config.yaml
decoder_widths: [16, 32, 64, 128, 128, 128]
grad_clip: 3.0
weight_decay: 0.1
Rows from block 13 of the decoder of a small waveform VAE, named by matrix and row number. Each number is 200 + 40 x the weight over its row's rms, rounded and kept within 0 to 999. All counts start at 0.
After each channel's rows are labels from the 100 clips, of 14976, where the channel reaches its highest value: "responds to" is what is common among them. Only what is clearly more common there than usual is listed. The data: telephone keypad tones over noise or synthetic speech.
# conv: width-7 conv (decoder.decb.3.2.conv.weight, 32x32x7, each kernel summed), inputs 0-31

conv.9,202,221,138,176,228,146,208,249,153,186,182,270,187,199,163,227,105,182,155,255,193,129,180,166,217,146,207,189,225,187,201,130
responds to: clipping

conv.28,258,219,199,209,202,213,241,243,204,193,169,252,134,190,204,242,99,249,184,146,134,177,186,216,246,178,149,153,206,152,156,167
responds to: white noise

conv.13,157,222,232,260,267,238,183,168,296,194,237,199,193,264,262,161,108,213,211,181,187,207,198,220,185,175,233,178,157,176,186,153
responds to: clipping; white noise

conv.11,193,205,164,166,164,162,205,201,117,211,184,222,205,170,169,179,144,248,160,230,205,141,150,152,202,217,166,212,205,264,277,111
responds to: clipping

conv.17,211,213,199,192,231,157,218,200,127,184,276,195,151,219,262,129,218,235,178,270,185,224,111,219,171,193,162,230,170,205,257,163
responds to: clipping

conv.23,214,232,191,209,229,141,252,243,148,199,220,290,188,257,154,241,224,217,128,260,201,175,167,231,215,134,201,214,231,217,212,135
responds to: clipping

conv.27,191,155,195,166,159,118,182,207,147,211,220,171,199,160,223,122,146,215,135,226,228,169,120,142,167,220,154,223,188,252,193,184
responds to: mains hum

conv.2,179,188,165,208,238,180,171,104,198,228,204,240,172,248,216,189,283,197,230,164,210,236,141,266,151,225,146,167,131,236,206,188
responds to: clipping

conv.25,183,283,127,153,240,211,223,175,177,197,155,264,189,196,135,260,183,197,178,201,211,139,190,181,228,191,191,148,238,183,246,120
responds to: clipping

conv.24,224,205,278,260,158,180,192,215,190,193,157,130,172,193,166,240,199,180,200,206,180,236,265,236,179,136,269,131,213,204,191,277
responds to: clipping

conv.10,191,119,263,240,141,178,213,225,171,176,197,134,174,211,175,189,241,194,180,259,183,218,198,229,188,123,199,240,162,157,125,257
responds to: mains hum

conv.14,230,199,255,210,183,235,191,229,205,219,187,166,202,118,215,262,129,106,258,194,221,210,257,190,198,194,247,197,252,268,160,207
responds to: white noise

conv.15,167,230,186,184,190,221,254,246,186,160,207,210,150,152,197,273,129,289,203,184,172,163,235,228,187,165,237,240,188,140,166,134
responds to: clipping; white noise

conv.22,194,189,150,146,171,158,209,221,140,196,205,209,180,172,202,180,113,213,137,228,194,125,155,109,225,209,162,187,204,224,234,133
responds to: clipping

conv.20,189,240,150,174,196,220,284,204,283,206,230,175,210,204,177,147,196,271,280,146,196,180,253,177,206,170,152,213,199,161,215,140
responds to: clipping

conv.3,210,190,234,215,217,232,200,205,192,168,230,216,171,241,189,218,266,147,215,234,172,271,242,307,210,130,217,207,227,106,191,225
responds to: white noise

conv.1,201,96,255,242,146,197,224,220,153,207,221,139,199,237,205,160,245,227,162,258,198,232,165,245,197,174,189,255,169,201,125,205
responds to: mains hum; quiet level

conv.5,195,165,132,144,184,177,224,271,183,175,229,210,207,144,240,209,134,188,168,206,195,137,185,147,183,199,174,209,179,151,125,115
responds to: clipping

conv.12,180,215,237,202,185,217,188,250,223,222,177,142,169,197,169,142,177,189,193,186,178,224,288,200,212,151,280,101,255,195,173,260
responds to: clipping

conv.16,202,187,242,206,175,167,273,264,203,193,154,198,178,155,174,223,119,218,188,234,174,155,238,129,203,120,234,223,253,179,147,177
responds to: white noise; clipping

conv.0,167,236,132,154,222,186,202,204,254,200,278,208,165,212,260,153,206,156,244,170,197,147,196,127,202,200,127,203,216,174,249,141
responds to: clipping

conv.19,203,148,180,154,157,131,192,223,179,202,212,159,193,135,211,85,142,215,156,207,196,160,147,128,163,204,160,209,191,221,184,199
responds to: mains hum

conv.31,185,204,238,223,204,225,213,162,216,211,249,196,158,244,187,211,316,105,204,220,196,251,218,269,212,147,230,184,225,152,171,239
responds to: white noise; speech

conv.7,175,203,281,221,242,268,229,204,199,252,231,215,165,229,233,204,84,199,173,209,162,260,224,235,186,249,201,156,180,204,173,152
responds to: white noise

conv.6,176,217,170,232,195,265,164,164,199,238,228,149,196,207,191,219,264,222,174,189,173,167,157,228,258,239,251,145,292,280,191,229
responds to: clipping

conv.26,220,114,197,219,132,188,227,175,159,141,227,120,198,188,225,155,190,254,204,192,178,222,153,216,157,138,187,234,170,186,126,156
responds to: mains hum

conv.4,180,249,203,213,216,241,223,214,235,169,121,210,178,200,147,295,126,216,234,172,184,196,288,225,202,180,236,147,189,152,193,163
responds to: white noise; clipping

conv.30,220,111,219,181,137,131,166,199,165,204,213,149,226,180,200,99,162,209,152,228,202,188,114,184,158,199,191,203,166,227,171,192
responds to: rumble

conv.8,218,168,167,185,121,162,205,182,253,207,204,115,203,193,207,96,198,240,259,137,206,188,220,175,211,205,126,220,185,181,211,151
responds to: mains hum

conv.18,200,143,221,227,185,209,208,205,236,215,229,171,203,233,206,150,286,120,186,156,197,235,185,227,191,159,204,164,186,199,157,328
responds to: mains hum; quiet level